Weights of a small multi-label image tagger.
Model: 6.18M parameters, 32-pixel images, arch swin, activation swiglu, patch size [2, 2], depths [3, 6, 6], widths [64, 128, 256].
Data: trained on rendered landscapes of hills, water and sky, 145000 training examples, 13.3 epochs.
Rows from block 9 of a small multi-label image tagger, named by matrix and row number. Rows with one number belong to one neuron. Each number is 500 + 50 x the weight over its row's rms, rounded and kept within 0 to 999. All counts start at 0. Numbers have three digits each.
After each neuron's rows are labels from the 100 images, of 14976, where the neuron reaches its largest size: "responds to" is what is common among them; "patch colour" is the nearest of a few named colours to the mean colour under the peak. Only what is clearly more common there than usual is listed. The data: rendered landscapes of hills, water and sky. In brackets: how many of the 100.
# gate: MLP gate (model.blocks.9.mlp.gate.weight, 672x256), inputs 128-255
# fc1: MLP up (model.blocks.9.mlp.fc1.weight, 672x256), inputs 128-255
# fc2: MLP down (model.blocks.9.mlp.fc2.weight, 256x672, transposed), outputs 128-255

gate.360:549512494459490498426464517537519462562525394488466410426469472527510573566487553453624560398543512496456521510539583454508490477428543541545573430490487443524424492511543433590536466493450450507411385525564491457485486462482445392477530470534462473424418401473562525448428496532532479483581423529573539544438449438560489627473475490481419444464527576463467516555473389449454486588523
fc1.360:536519399526503453605515570557543552467545456450531495488534613483476447412441602420459544534500434449585387568436555530412480471467512420475501613573495513478457509512567471519561501446507486489545598507565524510501483484436498503482461538433489580611433545477507423613453505582482458469521569452521514545543495493464552520607571500557446568541464556504592517491555526437449475573405
fc2.360:572498463546527561472583465486412458528557528529397432546430509577416533481514483402493559478457558477470429468509556535579375546518524426507479478477514459490386500463484572457431530517496515520485494556534526550538509422504481529524527459493558487465436486545522539352517567505572444501510596460577626435480495529541550497438598516553449463528640498533513430542491490553432535478516
responds to: red mesas (81)
patch colour: brown (44)

gate.256:495464550507493555403536450504545613472474481398438424548477549454568550462397517428484510512481494466586459536507566403538393564451498559503475550516510494531500340582519478453498477441499519496499493489488543470471453439471474553451480467483571593534514468481534566506491394568497438411553513477573496472473492415558483496491500495465558483567565480584583510520450425463557481557523
fc1.256:538422532462488543535512506488554421529524482524522507552565513497452479511541508530562450449443493515478487463511479475468532571459518476499443577463500530534472585539440451547548529536461490520459493610496476482452484620480474497455615484456344544376483526559513473536394510469561427468515572523547505509527494506402519588510522538537499481495423450481558468521575578543477457492508
fc2.256:502507530569477463555444543460473521506512601525525503523543557581536484522544502537511473485527563575409452506456532459564451541490466439520534410456415478495484491427506516490456465548507539528471528563534533520517458378484479544572388526625457388479492530465534563511568451492483530564538415458496477498502562529473405465463518524398503517476531444425436511450545524450551424543560
responds to: sunset (56); desert dunes (52)
patch colour: brown (54)

gate.16:572440456570420497438485527495548556484487555454542521471488622536467461480465466498487478474424458489502530525503516530404450458460580480552459428455438478554546544468522517566590539529495479446526431464554503519567432464469448452386521506488493489585484485553568512534484466499549459444577536486477438510465581555519454559494459466454631501517500478537485473509519555555471613555508
fc1.16:463504515594440612426511645503409446441451588517473470485555584441469495445519516505518503503466473557535433502521469616432438457472503514573530518477405496532529583433467431520570543508513503423582414484528508563435499430553541553416517391563472523509554525493569513526423454437522524470593563549565547402438553466553528540504492448433539484439512414528520505555587508602397475501485
fc2.16:523576500527488524492517560523505480449509543576476482509471503444475441456446573414563519496439489432484433442515475446510498520456522457526591541489480415595474453492532501410468602446519620523523532450465507479548407486502428488531574462366550526469443549415488483465503527481557548490575618535489471469542492510530460367552504544436513495563492518444491479504585407500508453569549
responds to: dark volcanic rock (78); night (52)
patch colour: black (78)

gate.173:588485549503505511556574528512563468521481472488530449444561456537538576537475481502487505583462440510568486479595621526508421475492454504443481482519470490483442613522475608568472494496528528465547464494526528416490565470527520492431487540460494364553531575412513520467441491502519579455511576582496519515536579459487474533519549320493444609518502410496562482448398612522591428613473
fc1.173:434445509543502532391525549489527413404430486581519463522416447529494418456500467443415511408488502456478489421483512446367499521576440590546442559520561568396474591501558543532438470503496431509440433491445512495497402578441528555444515501524446649457464528584520526441536461522598482469534446408544536434418501504465600498473536587461468480524458516553567509498440524493531469514613
fc2.173:464385597519600510468464491482627512471592508505489586563518468464537502493495567497362520473477429459528514562440446525522603573540514475504544489536488540519576492514475424491624462477563519589470588457451577551469467512471579502594533544506568453487436453475522414575480465443545439546429512477485543486468432539581446507566537492513424528438456528487453482468544531491531432537448
responds to: water (74); purple alien crags (37); sun or moon in view (36)
patch colour: brown (36)

gate.367:585481444538451465514456523449490541404454517509403500501486440555531501508457477439478348496501537505566550515568519409507464500563558501473411518527340518535482561536463422496520592499460525535508517555539446533523592441423528502493546482525447555505502537492471583606522376499506508459437405547624491485597450498470561531436417558536399419521537496512521454502491477516557463481474
fc1.367:478607485469526480577544445547474558616527508537544516513470561448544560394535484549512611497552470476464502545434409539413475498445416538506536515474518508524536481431558583553456450539547531478601519402506442458484452547556473509538628659530564454391488540490509404487523581446450477571494513387412546496432483548474498442545494488442577573479464571503425624534513559546453507520413
fc2.367:517547539423468524548589465445475533528534547377505484464489571568444521502499514387400543520482510481455452475521563467527595464550557507527550538453567477413497493564521451547474528522522583538443472603489413528510476449521465522480507523439510465485534423522540480561411482499435437435493494526420491469588459479457502505501558445535448533517528458552487492581507451568525542494503
responds to: high relief (72); dark volcanic rock (66)
patch colour: black (70)

gate.498:553438572555513409488498414537525389423476491498438501548560478471581508562511528559477397512545515518436416564522478566499421540381512469540491486558441452419534562519422522470482495434457588395537444430520477449437440515485509531574550543504521551487419516512549481388568515482491517593438567502446488478517506604442455571560580467570479457531538453431520531567450593564521433454535
fc1.498:527478538445562525524566496458531433465587545500465467508581523445550534530531578450507521556485460460443472595523486532471443578446489438505422469471524496510502463490558423503538435531487554489515489479429536560536442520533507618404462461496488507445501504480588531532467418488467398498477543487483433496555537554403476537476517605499479474545494466506533497529471490366535383485471
fc2.498:422462531477424457563540546475578492446505543549513527431494401551465511561515525515482551453374486493490523508485499519464419528505489488572462581594512477461587493444454491426609433599529546520445424583441533463529536566470429494520375508432430559430470490506509502541533396493482580562403426456489553529495384622433455502492479504595448519539636468489572520458454589549576470511524
responds to: water (75); noon (56); red mesas (47)
patch colour: brown (41)

gate.132:534321507560501495513587437464498500428493480500487485460547498408526578490566526558469455405450509553484472546444428416476518477452432487521494478457487474500415575515554481477444514581521469527513501541456496533499481467438512520479487510521435493565537404565421584565455462503556565571534459548506434499510492544488400497454485501541508459497548446552552528449476594643393506452456
fc1.132:477538486460454530503438493511513496522511538515596534576535502524457485521475482511528569572449463525469495608544491488410475546503477539418457563497474448563518407559544524495494554534539616516523643477502474483559536510519499451425491555474576563486553537449521530437417500389424531378474520521422488494587535518423550480437467471541490513549502433553659417451465536602524465525545
fc2.132:498474560526549422501503442504453583523542446639521539476506519617435555504461480539534498444515458526590493407492539494608467501480515497480488497478526548509475594508488497537546539483493566414400542455454444529549401628533525507482501453521456514589507540409497493494551519583476505552563568428545452445420458518474427482494533594520431570556536465479546403504522458457525470519496
responds to: dark volcanic rock (72)
patch colour: black (61)

gate.192:526446522554456472517469359654535453488442491453471533486436584481523524461437464482462513485453502564508523550547471584480525503498389463525525508510581510514528424482583460542553560501480519534456557454580474546560525511554508435524453420422553445497467519512488549427534507544440601518574375546520490551488471528369521491459514494411430423487406489468585453587403500528495485513518
fc1.192:487499527583479497534441480590503462528447526530488462553500580490427537448388424595383523452532548473416602497490526548512505500513504489438561471414498595528424502464541480407582527420486534478558528495512543435565474424492553483505486483534587545541481537530518555468519495562467521530542323456542492565495486484434408460517493442510500458464515593530558489501356524510498559506433
fc2.192:586408437458505502571548460459489518477501364491538416489496513536508464424498457505473553426486492493420593475557460533482528478642571486496498563436477450476505496547495546475490509539505502508541450547549476463563439508530467438535563476549542540473549519467468518455452497476470484595624485471466587517532511482541486562576528507501481486431400499409520544495481481548602528490549
responds to: sunset (53); dark volcanic rock (33)
patch colour: brown (60)

gate.266:487468480536460479496585506498512509467436539451452491562479454507422457495517506552534501521490463456453520498456475502499500515546526455419540545534501518557353455441546486546485508510556584528565513467513474544568386497533465498545522517497502600476494508542656509497549494566546517438522533497440545533486376542446476557500456419506460461536626634562448550604470540500475528549455
fc1.266:555573521416489555596481450492490517533495528631499468476497470490557479511571500459482637532572521570473451517561526493499502498617649439419528586443493473512545520525477559435499531541428477413472615526584514570469571545507493564437459507500535482553554460464476450458449466414523508462576578512514503553501394452514504605593512516457461467478450467476433532467522586518449565526451
fc2.266:519437518493574488569564547564573522482485519544447587532472537492391502611489564445499514506480591558534520506530517408592487449459472487491535471508508516537483519486480532547491391550515515570481448409594484495551522448515535471501544552522450526495540482577566548504485522614443462498489611583423506485462436489499531483387552527563513556517451492473459472501458574528551557457546
responds to: dark volcanic rock (40)
patch colour: brown (41)

gate.636:499486412479520513464568432526516572485457608564455461590534471487591565566414487469508502496511475544455599401541551464442491460480538559387525396506474508456478500543502482503503407450528497516494477595568515569467493501504486389441536480419524507473460581480545486569540544542528506553502612440589431480423494471482554526563466502513503426516487463513533491483473464460442541444472
fc1.636:488513615421488498500391570499530557569496436470553539386435544498551515428474539604504519471484529456520357607415455471502493499455439460534450514412512508503548479476495584513450515550506422542500551492467434415525512418517516585501495494563457534583471501505464476429432506569524497384403489561429562450551554525506451508494433479496526530506544517430488475598555539532539496554491
fc2.636:481475485566439497483462530552597469538542461500410471617448447542478471494429530533529490468455478513505625489471636451499540533484540552513515535549524524547523509564450506502417524560530586522482521538443499515489469549516461462446429463452467508544458509535560465464449419398474522603432450566555499589537470535501586472475630585423562535462424426573498582462507434576538524463522
responds to: red mesas (56); dark volcanic rock (34)
patch colour: brown (52)

gate.541:460424530523499583465410548446505504502546576472518471504513483534423577523541528491468389467522469461533588461560568523545458429515532433477507538484547502581509481399427476551436510534470461531478489468574460456487512576487424494537426465473485497408484553520381505462550489472493542495531544471466438447453464587486514481578531546466497485493521393544531596582443509480582488428514
fc1.541:479461481502542424489472482432493507502438552445563437460514563508466507523619510458446457467503538445564494466511488579512399408558473465430511499502552543560437485474469532537440455612420528439513568498461568456501534528420555474434423472440533535468514534562464529445446547488429431423428557519506425471446443571511509533518453577515540474471508480645488497517422452450477474498456
fc2.541:497584547529469473436418482525519497464421562510575550451494488510523470450513539499467556483542589502492523445509438426439401559499463537514527482573474393544420524474492433512461490506466492513519550480435463508592488446504477424493498481595478562592536465539501545535525526660450459585553539482498541493517539462512426417485541510523475513434490471445553628458522585511452446460574
responds to: dark volcanic rock (59)
patch colour: black (67)

gate.616:490674530532576451512572545454432494463470485510466439475507445518522468522500532430563538514548573580507576537478447504561498602533428470446521493478497448543548523554479491570493450485562481456469590552585470467444531489536461538457599521529491461528514464546496508472465502560502413539428444520462530487560495455482540530514636569591504497505528445505518344455461484477477536460419
fc1.616:476486485523525517414509580562443462451457475496522554469530500572458481513424484467513530452532526487467474619522590523528533488537518425510536527440489504443690502463555533442542486414468595470511523508396427388513539481523612418525543450480544539460497440548549545488524513527454424545537551492473510520462422499533496490522498531510474435482411495438433473486501483521495546430476
fc2.616:478459522477435513429464567493478638408657445514517491442566501501493374533536479472523514500358472465572510527492559492491515499479406530496474514376498407515441524463510425395421558504491525496517524486505451462593513461493511464581512428495474463537527461499535468461517580435539513452487554550401502555593507518474520441628485584547393511490469529480502554491528486459525588556517
responds to: dark volcanic rock (47)
patch colour: brown (38)

gate.433:470394508633472495450441514437489505551484538478489494599532490457491533563550532513583479491478524488486473601508432410532457468535378492569479586520476372553407599530559473550526490571444508574388532482524527509505488504518554508547509463567510475466511466496511512633542475475538539511468485450425492501507547478504419559509443539485490424509539512484526569506463523502463445414452
fc1.433:456514493424514559575460492606487503485512484571522460487554618516481517496401480509439534540571497555494568517384552560509523615488585461437540469563536457467559425464485589461442542435536490508477587532505494445494529477520407478463494493482492528499552563477520417427496523461439452531560543521526488502525480490479479446535529500427438516477507553491455537542487547567467491598496
fc2.433:508453478498487536483469474436512432559498504497516567369526501523462331552529505372506547615567514527514472546585529483471617560529457541428521507445476506457450537539485444421562543432529451481534510620478534465477540598453423522428567505480435534468537511455501559523558431430497382456528523435512521462473501540524583584519534554504517601575577495449510549473474520573489422370523
responds to: dark volcanic rock (59)
patch colour: black (53)

gate.131:568519514476451447488452407466529490585495502428592482409501544478554580606461478442447505498530388437477524499530404478508451431511506482510511475447519474463534487605511455484443553443560522427538447527452479444347466446499495488489575512529468542544428479486569455501577401452465441561539520516485553442494505447580513487422519479553437475572503491566483548518553463470514478525566
fc1.131:517443476502456482504406440432536527594482431439549495396470542537582567505473529481429478538554437489512583565528484510487455474578486471546436486402469496490518528552555448477502567462565485437585474465458527513423423426470509566453556499529554510434435492436532430528646483484450545557576546483501475414561512508613525525474491453521472502542523507621468605522605502436501464478574
fc2.131:477497519532558524422537514441478443517529489581413491554599547493489493401447488531440450508557463454469487515474553500497537469451471465530484597529456591513488473496413521555592501517495494520501432568468360596549373491592413483519516355484572522467538492500466496408372461533558600529475464551437469500509541554433401472459580564484521482485477486418547427468448469537522416425546
responds to: high relief (64)
patch colour: orange (26)